Rows from block 7 of a small audio frame classifier, named by matrix and row number. Rows with one number within an expert belong to one neuron, the router's apart. Each number is 128 + 24 x the weight over its row's rms, rounded and kept within 0 to 255. All counts start at 0. Numbers have three digits each.
After each expert's rows are labels from the 100 clips, of 14976, where the router gives the expert most weight on average: "top examples" is what is common among them. Only what is clearly more common there than usual is listed. The data: songs of 200 made-up bird species, synthesised, often over outdoor noise.
# router: router (model.blocks.7.mlp.router.weight, 16x160, trained with AdamW), inputs 0-159
# up: expert up (model.blocks.7.mlp.up, 16x32x160), inputs 0-159
# down: expert down (model.blocks.7.mlp.down, 16x160x32, transposed), outputs 0-159

# expert 4
router.4:160123107135143117137133108168136131138112129153097155144122075135079138142124125139157121120107133128156125145142102090169146154159079150136134119111122105075070127133164134166112121076135132174100169134117097133158125090130156179104118132147091091153157151124086158128104140127119160122172120136137063107104109124124105130138104135119162123132155152099165172117088137125131139149132171091107104138078112127096127151129151123150169141125128114149105115100114112145135113143139140
up.0:103122125102112100107101112104144143122142083151131139108167101112160127084129133148165103142111170110116154118138131160065150151083115106141174167140101139149142120099098144113133161157127103140108105119110134115138127183120112109132104071109133113083084103204150103141155114107111105133133128160168140124143132110118127113136124153105155144123117136154134157116188145127127119103128136099159161073153132121120114129163167117123148149147120136093153100147122149113106114162116136
down.0:104126111113134165147136091094127146167124109128137124125119139164121107119148134132143136136119115120135100144155114113081134114101161120155186159187101147101124103092106084134129107121127113139165114100150127091100121116127132160122104121087123155114092094183167139110135141188121142097159153164160159150130107114134166134158089141155113135139166148096145115135126160119137095118133136148123134169131068073103121136132112117137136150129115137122117124102125128124149153200101166
up.1:130096101138135151128180114133125114119132139136114171108110159110148117151113146129086115110104127102102137101072138095111154098172140102109113135140131081149110135116175108130126101135140167106162128109137166138160135157083166115121120135060122145130085192126124125170149123167134125118125149133133097132123114132146130120132135135119168152135064168116150093123080129095133114129150114133111087134127123123165138150148102113141125139164104101151134165114121118148122199131117094
down.1:150152112133128111146142126148116134092123103178106124129152151115114106161089142092130133136138101154133124163081126135089125133127167133147128108114155100129118130173084070122155125132155103112112129135112132166146153121161122116139146096134113145154092134119124150112142135121092131155168115126139116120121133122135134087128139145099194099053138159161150107092122204139134059115167101121084090127101123123144110109157138135118116144161105148135110123112149140091145113132132164
top examples: arch; pitch: middle; first syllable: arch

# expert 5
router.5:167111119147152093132136145136136122104107098138110130122134120130150142136135125107137115131096133173141124121159109130119134129154132190156143141125122086102160147114115128134135133112148104093161124167108079112081171105128120155107125150176111125120138133117172154103083130138093124119130100157126128172146150099082169147164105148131154137107136156107134111083143128128157098103179164089172166109118139098137091105161079142079109124133115147132106146093121100126153116157159158
up.0:143151159112112121171145124175072135132123157126104142115118112111151122108095101127101104141156103127130122121100120150108120086113126125181102124159124144127079154151104171119128147132114147093126116121120089109106096112111139124122128144114208081137142134140149119172144140137117099154074145093190095120109095127170112102107138136117088148131122123159153127114140132110140167122104122148102117156122105162149152159165156117154114127130139132098115142171140089108100160119112092
down.0:140169124126125151160120135169097130123118063129118088125127114124156137100105150134143122120129126090109105119153154128158118152135097106143141140133123157153081177165114101111112148092149106097143148114114115101109129141116052105124162111150124127144159092169141113148138146100130125162119133156132120114078122102138108159148125139148086177138122149159142115148152121112180146120062123100099139123138093162155122134163120102103134144153096142086125122175114109096148128097120144
up.1:161081124094103138101141163118122097146120133166113151107085087102124121147103139102129098131157179137143131143104135118136096200126147135135113122170121126113133140090125114118120114133098149176151106156114119095138162132162163126139152137140179113140107136115157153155120074085132112145119162122130148099101135109130113114094146098104121127130135107130138157159082123101142113176103097144139137137104101082128125146121119073139150153149129123167116161156123175138126180114112104
down.1:133094151125089107139104112122104120149135125161103121106135092136124110133136112123184156136119113131112124100153128107120082132094126144119103098135143122145094129138137112160122099146138150143138108163145143151124134165172124106085143131158151058142101146099124165141120107096123100105129134148138124159126112135135146127142152181083130113184159112133144163077091132084162142154096130080144150119131162135177125128151119146123134125083157115111101110162171112102116097088162106
top examples: harsh note; first syllable: harsh note

# expert 9
router.9:165146175110147127132130185123165140113092093115127157134113137124119118131153133130131130115079114152198115140144122136140166128156089114183147178118116105093134130133153093094177123094081106108113153099112133139114125148079141161119116104145150131159149116130141120119124116169072151126149106151127176106133125089108119110138102128105115150126138099090117124126107101142187126097131128109140147125130130125110104161088148129097169134147140141100113149110133148101150144073138126
up.0:128123138102123164094098149070136129132153132082141127183138170140152148140139142092135112098128100121133162100108175144168109109120094090145101120129104129108169095100126106131126095205122126142102100115147102114123138071150129078142075157149129173126145099114121111121122117133116101131162105141162149144123152101106118116114125124176147151136113122104135122130165149105130122123076151133152153181131104131160124112144108109117121109099114093158131140158141116155133138103122105
down.0:140110158093104134098135149135121113165146154149127133132180129085123106156187101150098122094162134130107142127110131122157202101124152153140144164148136130114093117128140140124136136135145145139193096106132128111109137126114120111150104083111127113095134129138117109163161069114093099161148113142106128135102158161135109149090114119107136103083127144140137130136121072131102154151068137105095158124152164122140155145114121095163123163137135136114087156130135159115124126177133139
up.1:087087127117118153111101145150146132155103151127128180126170173140160128162140125161089122114120134128107140106107140109176122138108169120154123113145154146101100113135153147101133119166145132162133125138127095120148127114098145161156099157128137121118101111098123089157121139102156117112133150090065104126102160112172131110111165131165083063110133138125104128155123143144153150126118123128128096124150131184136132101092152109132158155105107149130113151167082110157079110103130113
down.1:108116107143132077076092119128166105147168134117146153124123129113136105157144143128108175137141112118098108139169146139103137144100134140090155136114080123109167071106128167126138097152144113159170153113118135126151111131100148169091131149122121134131125159071114147109130118103161144107113099149110132106146121135118135131130143144103075137117090140151114093119123096149116143147139151151158146107182133130119104114125169142088121129094155119126145159155143129188115124088150062
top examples: reverberation; text has "room"; text has "reverberant"; high song

# expert 11
router.11:107164106179088136129098098125143118142125158137158129153121142132091099137109142084151167106174120104138184175098129132117116122127117123084114122181102135132105165110090126118133080114134116130122071154135124135090141154142113113109102145114120135103135123136118121095135096124141129164167101106155123115167162146117138113130134131142133151126108125154165187128126122120112105111160117098133157127127113129135107155167185125100126080166116137139169121092148159121175125140172105
up.0:123153125144160129147105133143134144195119192098124118118117159116129084113109105126081159089141125162114135138087150127145133163075171135087122085107170085151141130115137137119136148132114123127127129130149105119147155144167092122138124151089115131073115145095098152151119129098145133120080142110135095164128096128150123102082133117162134120126101113154106125137130146149131129119121125162101083162120153145150100136162084146117112112138143138108147149155101137148133189144109088
down.0:115160169118125124138097113142125179110156154089119121114133100149160159143158121125101204105131134109138153142166135142133141145144130072098163135110097156125096162144143109138125156095159121152138143101120118156118180098122119146127117139133096170147119122099098137099086152147105144097159074135136094098097153113112155089131140148112113136142115154127121119105100120164127136120151121152124101136113138138091085149131096104083137137057158126113109123116127149178135126146122108
up.1:139172112124134113147183117139138140150135138145097117159162118133093064083129114115108122167118114128110118152115098121111129121132113159129103119122117111103187109146128192121117142136107115130179137111148162095131123090085153119133120134129188105113111075148146127137144094111119125143148145152088150118122116155125132117158140101134097133102122135125097114103097141103112107118121115141151111117156122187124184105113116156174136155131115141164188105171098133131146144117105093
down.1:147114081127159122110125132130128154174096149151121134121101085160119090121147125085152116113128124131148111117137101128146175130091127106137133157113140147103177140175151139117062110097132109099145146129096103087125093188136131110105144180144158101128122082115142163135129118126122178140137166133130134143153122113172091091124143125094130141135166115137116106119148082098155082089121124125175112139122116135121142139116144125145139174120151122171111116150125084131164132130157124
top examples: high song; rich in harmonics; first syllable: click

# expert 8
router.8:157114105155162119151148074120122144133119125123134125133085130120104121118102140088164125141128132127169110159155091143136155115153103146150155152146106137097174146122133124132133132123086110150139178154116111138142155136142143145109134136128129163161133131108149154102129087162089133125154092176122091104174189130082154111165119141131112147099101138147120134085146129157134113098153132114142165136117114081072115168121109133095130126164158103138138091105108136110174152165160141
up.0:121171132125152145139143115116104143149115122136112145164166152155141148107150135113111170161151122132135117110092136178131133133112153104104097142139168144152127117120121101129127119155108110113102155172085127083111118094117143125138103104143158133144097141130104101098106142123118112106128180126159154071140086128166141086127121103134140149134109119123099107142122145129160152145140101153095115138075125170078198101116085081128129177124098148130133149121141116127120128076092093
down.0:140145126131119139171153136106120130109172128174158114146128112116102127141120135087149100137150142138094129106115132122150169125116180125133107126088122146161115149142094144091137131188127117094108110107133076140123126156149165080115133137171108118164114170084117114099132097121122090127141144105141111142142112108122163130139146165097095185100134102166122105153166129117159072103116138137160145100155145114120110095121120106101124120086145148153168114170134116143105085142108115
up.1:157151095114135132117111164169069139192108151151148120112117139113139147114146145117141123097131140139134158166112140116144106143129090139083129102124155122153111124150090144105147157124123155130099147099123148108145108148118110117108139085126171087070094164068156126123105121144140144143085131108127120118135088114158110134099113135112100113137160146137129148181108088165161123144109121167126126134143114142116174093172164082100104138112134145131154130149143167147102114117100129
down.1:115150105129123141136109136114123119086122132093108145101114101183124097111150132142169138157084098113127123134158125085078118113146117121132168177109139124125155168152149146102112139070104140150078111137144107112137175120106152145098108113142150173130114122098115125095149134113130178163176113135122140092129140142129154150144129134106150144127114133137131117121110205133133123116177128177158122125117123147158127135173121146125118139127109133128119105103142165117107153187067121
top examples: reverberation; text has "room"; text has "reverberant"

# expert 14
router.14:173165116116119117122107102103153171074134119080130119157093100136111141117109117139155146156097145145182165117142124121112150112183101129149155165136146105129125144096142122115102115111119112098110114134126120180146159122125090173112130127195129180111137163115154135111075114139114158172156103157134125084144121137104151132143106148136167153116128110093089135092152141122161120077136152123172138119137137138119097161118106135096133129123129104147129104102099125133159136134149129
up.0:146121100103100108125155107122130133127121152148129135093133133121153110126128110153137129198103137145091156098135133131123178102162143139151135111103117177177138071138149132148118123126117130055160122108161120131128111154130114147159126147179147155129130095147134122183180129121118144140119139113127087122130104132150123100084164164142117119128109085148104119115159111148172088133123118123095098147173165103135126106110130092140134117117128136135133129141097105162147093113107060
down.0:112125096121149179100137143107142092112156138146125057137125122125113084137147142139135124120156145111162159118129138140089124111132166176145110184123090055132121105170102086114111101095128110151122158139118110129129135139106156185119150130127086145139143100155101123110128101120133131118158127129114072121170151121104121128111118138151136113090116132106149129141128129105131134112167137108140112166079150116101110088158124116143100109128115149136154161165171138149181115115095124
up.1:135068141103148135128145119149167146143156102144096140058172148084188139139111135096126159108168120106096123119116134171116127103143096112165148118110120126143141142136155090116188112121145187132116124119153136136135125139167124139128124109075109182124148111153156096145129155113105119130140128121151115128089126117135126117109122135115115130119115158126123093152138103093139131125101115129128129098144089126123149109160131047135154155107120131151143117160094071116110133119093116
down.1:146100107096126110113132138183111120118157166161149057080132142102112098140150127110131119113157080104125088148145102119094110128115147143106145156171110141112148147113159136146123115134131114128119140118132104123141157157125136150108109143116082151133119120155148110117156141108108086143082149106134129166101156124114085141134078166123144077109123146091189131148133147135079066123100132110152132145120120111138113090104171138124134095116088156142129118139151123108117149145173123
top examples: reverberation; text has "room"; text has "reverberant"; steady whistle

# expert 0
router.0:123074114104135096142137087090150132109127130105096142140101146123126112078090128148110113133136129167135128112124096091122116193133102156161131133175123113138131171141145137108128174133097120148134087166118109161112114139126096159155116162119135140138148090156133133108116116116094143162140101162172166135107119111089138141155103137136126153136120086113142139111127138135122076090133115100156175158153100101122103184176137170101115103134134105138139100108137127116141154133174116
up.0:148148144137116092132129153128072145164174104133143100163135137125110125145140103138126139144103144091133097146122134132089097143117098159144113113179160162145148156114105152118090136115136109102142146125134133140149162136117113131151134117123143114141150162125110131173093145108162112117123105122112125115102074138135105121122149121121103074069164128138085153161134107158108098151108090139144115069144186148191150117156126107122117160103099090093097120136104154149148125113106143
down.0:116122098164112114140117149123123142113159126139129118125159138123140171121140116100160103151130154144132105144134130176132088123153119134138102131110120175073111114116112120142116108156140099127105163102121117137104117109182134166140092130174102119105095135129128141134148115125119107103112178089151103150082106098140196185100116136124133133154139140104135097131163112128094126112152157123122135117146090117137161030116104146169143097158141136122158161127105131122125111107144159
up.1:107103128111067165106146138145131124126168077110135149115143118123154111108097119155083112112073072130131140140118122127139096137122127093132142148140118106159091129125124097069141105103088170128125118148164125097153154158130157107145084117138111180138114117115129097156169124141148078123125127115162149136128117130146166114130129138107098135130110138166122127141137136123176134089129151182141109165089136153169136114145109105115133161136089114108096122177130109128115161136123088
down.1:133138150109133112137114140146138109131101096158158141110145121102112113143140120147167115152106154120144136134104133148100151097074141122112109095108114084124128139108068115121153106124127128126129143088195187135123153176128151148134172136094171116081132132102104119088117119116119083138151116157134138153139128131114144136165179154087124145102167137146148129106128127149150096152183126123101089127112148143136090080149110082132132127091134166145116091173142126122102138146117137
top examples: reverberation; buzz; first syllable: buzz

# expert 7
router.7:119130112114155150113094126112146180087119103099122128115090147129101129133124144125150103123105147115152155163178085133140143092153128110153164196192088157148149141166136110139108140134124104135120122110114100135107157121112104110132141141140138146131114136099120133118119142170093147157128093166164170151102141111106139145125130151137169149139099145096136116107133117131157121074146134100140102082110116087113153155110131169088130109165113148106115079097142105124151112157170135
up.0:107096108161155137152112081141122115133149173112103125116118139120113134092109167115133101140139120129116172104152124141149106123097110135101127144098086152139095101148145122119096120158090154145125141120118138116195114119128144079132107095145134087083133184093121125093128174101133110134107150141108098066159139131139152101119118146134086150118080118118153142144126155112120133107159158138154138195072111165130155115126124158123108143134111093143125128146141091133098112132117152
down.0:123123148145141122126131103072080112098118095117123130137145131154103138140077130096103158107156106152132114112120133143117118105149092116137122125097157145142137131126140176130163124138127108094171166168103123171180123108143127102096143102150172105162143196126145107142131136123147113103133128132075098072154140139128132122109138141132068093130120135153127138137075162090123176152131150132107187144141176124129125159113122144112131147084107110144111118109100142136124118114140133
up.1:160136151100143165112130121160136120166146106100098107117169103117113128122130121170130091121088115063124077110135124132138080100077183118126117126137147146072147114152137160143087100169141122105077106119101157101160126123106112118108120126090134122180122111145144092156122159159136118130114128125141110133137140122137113138127172130163119130128105117099143096163175130105102184151089146132124152121119148165155147145128137073110113158117132117114110153144172119141119132136124136
down.1:142185138138126144092139109126098143098136094106148162114112085166176101141114121137109159088153137105134105183182113113113137137144127095135146115156134131163101151124156164159103151125141107125116087111080137152107154106125139102108133156140141136143126134129120144134049151162119126108177125146133106125079083132158133170129153142132127135112146119144097124124094177136120154142107124143145126091147142137131128160142127081131139125110137089118111155098121149170119145135118072
top examples: buzz; first syllable: buzz; pitch: middle; upsweep

# expert 6
router.6:132131129113121116119124081158148183102114136108126122097133128111106134093129127074151144108171159176128118134118109158114139159134136148128144120126124168113152138135137086115122122137171127143121117158109106141064128138193106136118135127123089144169113149115121129114128081187104139161157097127138098195133150115106148124171099152141143158141100164156122106121167131125134127103130101120176123103100109162116107111079131149105121098125143093113126086106132128130120132177157129
up.0:093145124155185150125133150135110126124134143097132116153120103137141124139127120092122098168112120123112109089110133178091110095112079117130167134092165123156185137182106120119088133128101130117168107143136109130134165148103096104157122152119142164151153113142169125150121145126161091100112154129119150128107136132146173093130151139148106111129109096113114116087140128106125140121098162125139138095130133115168091167055130132094134140138125119103129146169096139167128080124098101
down.0:130125144167143107123049137120088109114154125146117140112156090162164110107128114126103157126141093139120148152118127117107121156119126123095119090110102132117098127143110083108094138147122090088139159132119093115148100173140159112164138119151101105138157094097111164159099160170155141053113102126123113145142114140122115133134129130157090120167159135098130122142142129127179120136096144180129150111120161145121075116127142123102123128082151107140124139146137120137140104073158139
up.1:159100128102120130132103133105073121161146148117170089144136148137140136096135120113118105114148141131141166129139131080187117118108139157096126153104108149148159152146129128112113101164115115132123127130124144146146123157087124125112151109088117148122133142114176117128130123129112087104122141145120143114085043132152132088125149139096120076125113117066096154154159129156085138123123137175157180110128113118162132143133134124078136165096097116093123141123126093149134170109102123
down.1:157131109110149121087101142134131134083103147113173127100113152147165113123163126115142102133120091137151158119138138095120117105104129116109135094123074099168136162117112102115114165055108124124135120104113114139118123081094129085117105123118131081140140129145163109092104150129114106134130119116129125138106127135104110190143107133162168197121157170098133159116140145152114150110150121148148173139115128102099156136138131122083122118142162121130142133077105141178112152119089113
top examples: buzz; first syllable: buzz; click; first syllable: warble

# expert 15
router.15:122156137132165100111146119084158087132111128103147120144112085130104138139137124146164115136116125131159127144103094104117151110145110131129142116128137154120147205140158112127135090103102126160155094124103095137113156111138185133115157134119112162122138104101122138113135138204076161091127105168174134127130117120083126124133110145117161109133123117130089153093149121143135112092166098126164091120138111168095118129142114150085119125151153118131178103107143132112140139164177154
up.0:116142111121127108108123153121112113154080158129124123146169190167122112095126142132111158143111160155075142089123125194120132094103126068103128099143125073118152101087090126137145097108120163128175099128134171124096171121094139113154142121129128152140156138160122144147151108107164092150124163105121132148098115138140137146115158091146136125128120112076124111144124118128125116152137144138131149131090182118158128138097124103143149130125138116090110168152147149156137144155116087
down.0:194125141103143134088130152118116135106122101108068136139109089172101118107125124146139093142129110103099125126126122143141150138145154127134137112118121100128178136153102141141114083171132143157155137124142131143128119098049195148126123135065161101112105154095164122113133111078118121107162135155109103140127112127138154178109137078143105145099146132125142168176125119145170177140112150139137137144101122108121130175144121116128120102126150123126104117142144125168129122118100109
up.1:087142157158131146122173147135097151109144117125125116117154157113113158143111116113119111159226107113112106098134128160111109103122161120139121131104161112154141122170168129111119104129141164119100115152112126173121100097123139175109114162136133133135115119150118082141107142120144141166124132127110105072113119126160111094146126158135111125122124120171156130141119131096111159137122145162108073147102109183137118161132125140164093131097105088099085179129107109126161114135110113
down.1:139133145145138187131182136168130117125149079121107112144154136109121158134152124142141110156109126094115118129091123148125151157127158127147054167114120146125111151134100103119142171152122145099094127136143179151134128123151155105102130137123134129152138123150110148117128142129107090145114090153144102117161102142070122140137113151161124107160152091153124115134075128113151187141098151136098093153105129148114124123131109062122102126134137114128138158153143136077116140077106173
top examples: downsweep; pitch: middle; first syllable: downsweep; arch

# expert 13
router.13:144110133160100093116136112175140116074119096140150148136116116148088077131113147111146151120109123128157153151096095202119142141130117158159163108125114113100131125144145132090133138096122124114117151125117118144116103129141129149105196140172112128164102132178138128112113112131102121102152083162180126117141118099091139128147100120134142144145118116128116164099137135178156089096127121098137093147124129118100076166181141141097113115119150131159132121103102125128151151145172150
up.0:127081127137145183119136167177115127108133144164135116120149090130124129145114122135144114164128114141116127103131119128146107127113149163174141136171114141100127084123163159132082148133158129088169117088125105091119091123120110111132100112097145127077103125135069092150138186139166131167135133146110138126101152135160133129129194131133083092116111124130166093130103100140151129144126135137115104149118162086099134113096156162139129164119104174149134107130112162119132143126110111
down.0:135132097129151081129105146138128117136156133156141133135155120104144097125119133091093137122117140125115125123154140168117174113092130119094164120087125085117135094149159149095105138147141100091143182118146133121160174153082120093108145106125156160162135195118113138072155119119110085124126133140094143135153128133137115153117134155107144116041136134160155174121105158137132129116136133143133124095126173151143105121177149071086108142127132134127127124146153139139114125115129150
up.1:066141131089120141114153097098104144098136166110165160110142109135100127127115131103132149156094084109119095130166126133132133094118145088128141114134095117100094119141150074144150127125100093099143063125175133094175128189128117071144136116131114191142125113147148112097117123141112147115121143098140143129126104138166153136115117177120116137162109113131151097163144132118151140111146152153127127153133149112113150112102154087126138121103128098096154116103120127163122111136121078
down.1:137108163126146137146132185154150131098145144125153095081105179098115092155124137132111150115178134163113151107124113114111116133154136120147127134115140085130132128140160139086158128140126144110118127120139080141095128148151123145132140128113158154138091120102117151112127116101112148155121068059101113129137059120136105113126132122132144111096129093163110101147152104143132119149103114130115165131151184142160155149134161115142103103120091154147167096140105114082078107147163114
top examples: low song; first syllable: dip

# expert 3
router.3:143140163167113074120123122083125144090146092117135103128082119151124140132109134103192126133123160124142129100134115142109132131112089106152131162165111146140124112115117136133113112130146136131107144202133096160102146148086101124113119113130086136129169093136134137112130139138124111151175100152126127100110133124091157140141096149161155121115107151115094151087169134130099112091121150104182086105104134100117070114131199152102153127135140113128126107115111109137147144157155148
up.0:108156150105114167112159164132127118135115128148123108090149119099105115152132163133168152105127154124123126079140133172131130097138174141157111146135117116143148076140115165138151126136148171143149129116155089116138115146088116141159131143125144144118159063090100100132156116116141119124114149082099137103133110138160102101121140065132112087122122096160138075165133145132143099147084149155129100158099142128125114126099115128170122113070129158095143130148094102093129109122106103
down.0:105080136120155124125134180107105121165110180155140106126168141143098072162157115119087126132151138129092113080130150119119115127138140136114163152133132128141118106133129154129156120116166141158180139118145086144131092121135171115114112152154101063131118112120117139146161135123129135100093138099083131138103146127163111115135109123125134057132111115125120114136086110136092107148148142116148150069169121148122154100129119120150118143079111141181164154134132112129101088136121114
up.1:112089075163139123151137120118124126090157170177140133095135117123115120139143143143156149082100097120090095145100130128132099132122100132125129098148143151112106115137139083128138146140125123140106145141122132149109105185178148059155114092114099123119147112135076114157192154149145124120144194087119100145142129132112137123087117096094154105110123168154171118155123134142130108142079130127127124131111144145142148119119124074142118140142116139131142127152164145116091167109112140
down.1:143156116132118101074140085123118133143104151111178143098112130131135129089145138133113143108137145139122147139129119125105166132144134121177120170136085174111088133141159118115096122127126109110144084086121121137114129099144110160095132139109152184131115151129159103150154128162112106120158123139142125152117106132097156134103096146141141135137132136149132177131103152132080138105129142094080128180097135102085125139141128118159118160142120107119072159067129142105142198161110149
top examples: reverberation; text has "room"; text has "reverberant"; pitch: low

# expert 1
router.1:162146130143132110137123101111153153077128084115122150112077117125110137116106121103134119145139136136157134170137117147130150141174122163128149175084117133127108182136152102140156123085144108137126129139104096165159142144179159158095158121157082152161140166100135170093105104139091148152153083155116132101165147122086142157138108114150149136131124142117123161117134133134131104099167124125144135103109122122093101131106165139118138101136157101169145120088124153124149107161151176
up.0:129118111108120143112125152134142126121120127131119120121158154119120133115135141134094125170145141075118133137116128127160090158097140171116144131142140112104196139140120120120116113089138154149124111065155124138128080122151124113144117127120096114172148100108164124164135111131183109104103134127106151141109122126165142151149133064165090104125164138089137109201130112154144158174083128154130124164106121148117089137160118153144122106063113123129106108162095130141144167126101132
down.0:126124134123115160179129113176158132064161110131117129105171149130107103163122127146132167096123112139112153152159122080129101153128109127119108099138145137129144123119151114167111115138118153139102108158122133115103138095137078133110090148111145149113143119110094134122164128120102156119098100126134129153133134146103101176147088131174129181153114119144127130137124141140149161103158154121152132099128095113109130092107150110094118122118162135140162144188137074073083127078135161
up.1:138117136111151117140123145130135132126170094131098153128156135171102074115132150170108163109101122167134129110108151163153110140099107108128103131126154081164124123067129141133124152143127112110116124109157159111130139107133138107128177088109134129135081150191123113161147139108160110142144142123100149135108100150141105141119132105065136090088135159121094133151125101153083115101119142111147104136120115149180169076114131128127099119135070165123154134142153121145127131159090121
down.1:121153137125149153147089114141115127132104151069146128104093152127128141136150129128143114089140107078159096129184132149123115113145128108127164171155117104163163139119163098114153120143114112169114127151094117133108118068124142147101124124113122137121159166174132122138125147133126126097120111152154112111108108112127152120148118149178089089161117130068127163123082197123140153100112125100125167117111127133114136095131151138135128102108127107108159097069131148134132163174125103
top examples: reverberation; text has "reverberant"; text has "room"; upsweep

# expert 10
router.10:141148141120097124135117126133152159112106159137112082127087146121119128119129084133143125124129122095153115171159105122098104133123085115123095086160129140135120144121140143185146157100131103157071111091154093168160113084097129136103116123132140105127104146100152154091114122156148154116101118093156150200164132105099137096141097106171116121176148107146138133104134141140092137124139155113144139165125093081114125111129146146152132076091156132145120132144114122113093150098132151
up.0:145134126131076155109128117118097095105125135113120157128110115113143115091155142118147146164118161161100149094112131120126131134120133136117168125128139079116164144106198127120128132084107102160117120107131138163148141123096094148129103134124125131177220124127125148125093151112103105122125120140097123154169158124114137187165100127163105105129100103121124118118143124112125135117086135111110144150092130159109083113127136182150112131089148123105147165104103111157186135148138118
down.0:171113171104160117089166143120147115130143134158132140169166090132157125113159122135116106142118174130121085101131135129135187129137126109118093125108142079138110121148145133154129131093159132094163155131134120125094123136036129125179103056130101111131113131139161113102157122118130126129126168157129113118101106111144133119144133106099133093130144142123125128141169148167168179156088126156102142066125126158128139105127127099142133138141140140144143143117116114116146110109106161
up.1:128130097233165185115138098128107103112088152130182140137089117106103139069148147092150124156116127148113111110134137112156155141160140133136140135148157108105120123111107123140148083116089138121152093131131096145123115133143147123126141212107161145123162108133144125115147131128116127114100115141153115112144128131131143130165147107090121140153134125128138157160129102144169121144130126081118095152138149098135136124140161160155129105097126099172112099118125181151114113120142123
down.1:149161116104141138115146110131171145110131137080110140122128178156129104102125116128117110154143077141181099134128129127070173102099127147135167114131139110142102137113120106121098133133156089152098146179113154139123132128179158117089144083134125171126186115156128132151090145156120134140140163125144143103089121137117140096121131158108109124139145117116170170102092162130127143086112112123144129151174128132146107093146122137081134155112138095071114119126113140165120095147146115
top examples: low song; harsh note; first syllable: harsh note

# expert 2
router.2:136138133089111106119145126129135150137106084132106148130083099151089145136131109094153128165097112111171127125143098158119187123159105151157142130159124090123153142115142153143161103093154118115148095155129114135089150111151149152126141154132101167149123157130133164119098104164085136150150096168158152131199155124095168170167130143122148144120127137136108166081157131133132093126135090091164126121099137094133111146126123162106136144131133127144131121105124086124164134167146155
up.0:125117118131115153133161107173129085102136126136103146104153137115156132140129123127129124127108100204125124138133145150136106147131157130130122119142168159113136078119101141106118110112153123134147123130118129129108048116160079134152116089113127120157138138116098075197164147137179122147097170088095142115138117095139139133116129092123123121150137103166162108139112124112140107174131119148105096171103116140174142098094127122145109136115122168126135154181125128098110111147099093
down.0:149128111120134135120148124133147095079122095079109165157124151151147161126132167145111122136134124112169130136165130128118097146103106129118165103116170136139113094136123094085142097109146081063191113160110170107135078150128129137094127114127145155131125163144167105105152190110130134109135161106118140115142134117124141107129129157129150173144109096128145130138120158124133133101184117136112125133123122143150125157145142148089137160136080115110101135131113170134132114138051114
up.1:121137166115129122161127123106108116144110130144126121120169135083127169149137107106116107146126097114111124082137150112099115143109163165120078126155134152107159132120104158158116122170124152106168094142127172115114112099095145129177126129138127107089098130131144108150109103102161132104110183105144141141096116119152127094154174094115093092115128128176144125140140084126141169204111125147107105122143144105171143133129142126142152178116112131129136125163082138106127119082102108
down.1:129130104113148141042132136149155118121106100105148131117096143148145122117136128087105128155098083110165115124115133136092127136126111103141162122150169094124126130115081164135134143115153165126159139134121154143125169087083126138125149099123128183157144154106118138103124142112081108152154193133117144119107126138131165094119152141150165112104125144135137140106121140154119128109147120077125128121127132124103139159136131110073127165128074157147124115075138158115164129134067146
top examples: steady whistle; first syllable: steady whistle; pitch: high

# expert 12
router.12:143120118210083104137139121117123154127128138127129125145138114142134128074110119150120136164159126140163119127150089080146148079135112088150153150131122138181159163136113121124126112144149128125110102105110158144102156133153131156126086121145148151120128129136161155128139146131118142128143098151157099128139159111102156132172087151174153134123144089106078161106136118117139130084118134098134157148140134091100117136073074139104154122145107092126130150121178129136170151132179123
up.0:076118124137121188119061140114131106140162130163106140130100130111139150160109112113133105084133130151117142130132129132173094105097100105096115146158096144081137108105129148151124112161142166177096120144096119107130147153136083117140151149125125136106141082154126087159143148129167126139137160149144140117119135125155123118140126102100073124154108168122082094176142132141095100134120143168140120141170107110129139118123155141136123131125086135131126117144160112155131103079120189
down.0:113113115109144144142131134127175129084115151130129107109125133129138105116137122104080095151131138128188186133086130110134101114156101134113148150108110137141158127093111097130114119103131141149145157104120113113123154135109180150144144150133118109140086066107129076121101111118140138106146123104154106104161131147132136119127113055151135135126137151091060129145136120139155089176166139114161146102115091085073111103132107141125159105132128166172126117133119105171132132118125130
up.1:087159145125115146110146144115154152102157161127090188103146136102177125117147133169143092133117139090097112154074135158120075128106126127116104118094132098148119122124166119132137121096111126119126104088124172162106084128146174128088147108074153102136174103178091104130154115097169119123085136112164124111141106141170118124123146148112118145153077140127117144135139128124131115133124128162161111137134108163125127142176106093122096109115103145146114138167123126137116127107122120
down.1:103159113146174129110121117119092140188048135144148134154096122112167130171102137135091140114128124104113137113086137134129130185138131147137128120160152160109075129128145144125138140125130095120118095161132096126166112162124142109133175171118088149104143120131142123140103147149147109080092129120138100115139128128136124093070131136102119114118162135069153099131137119181097141149103144114094120122158121145161081148146135107148117110118117114076130144124154135108135097130119112
top examples: low song; upsweep; first syllable: upsweep; click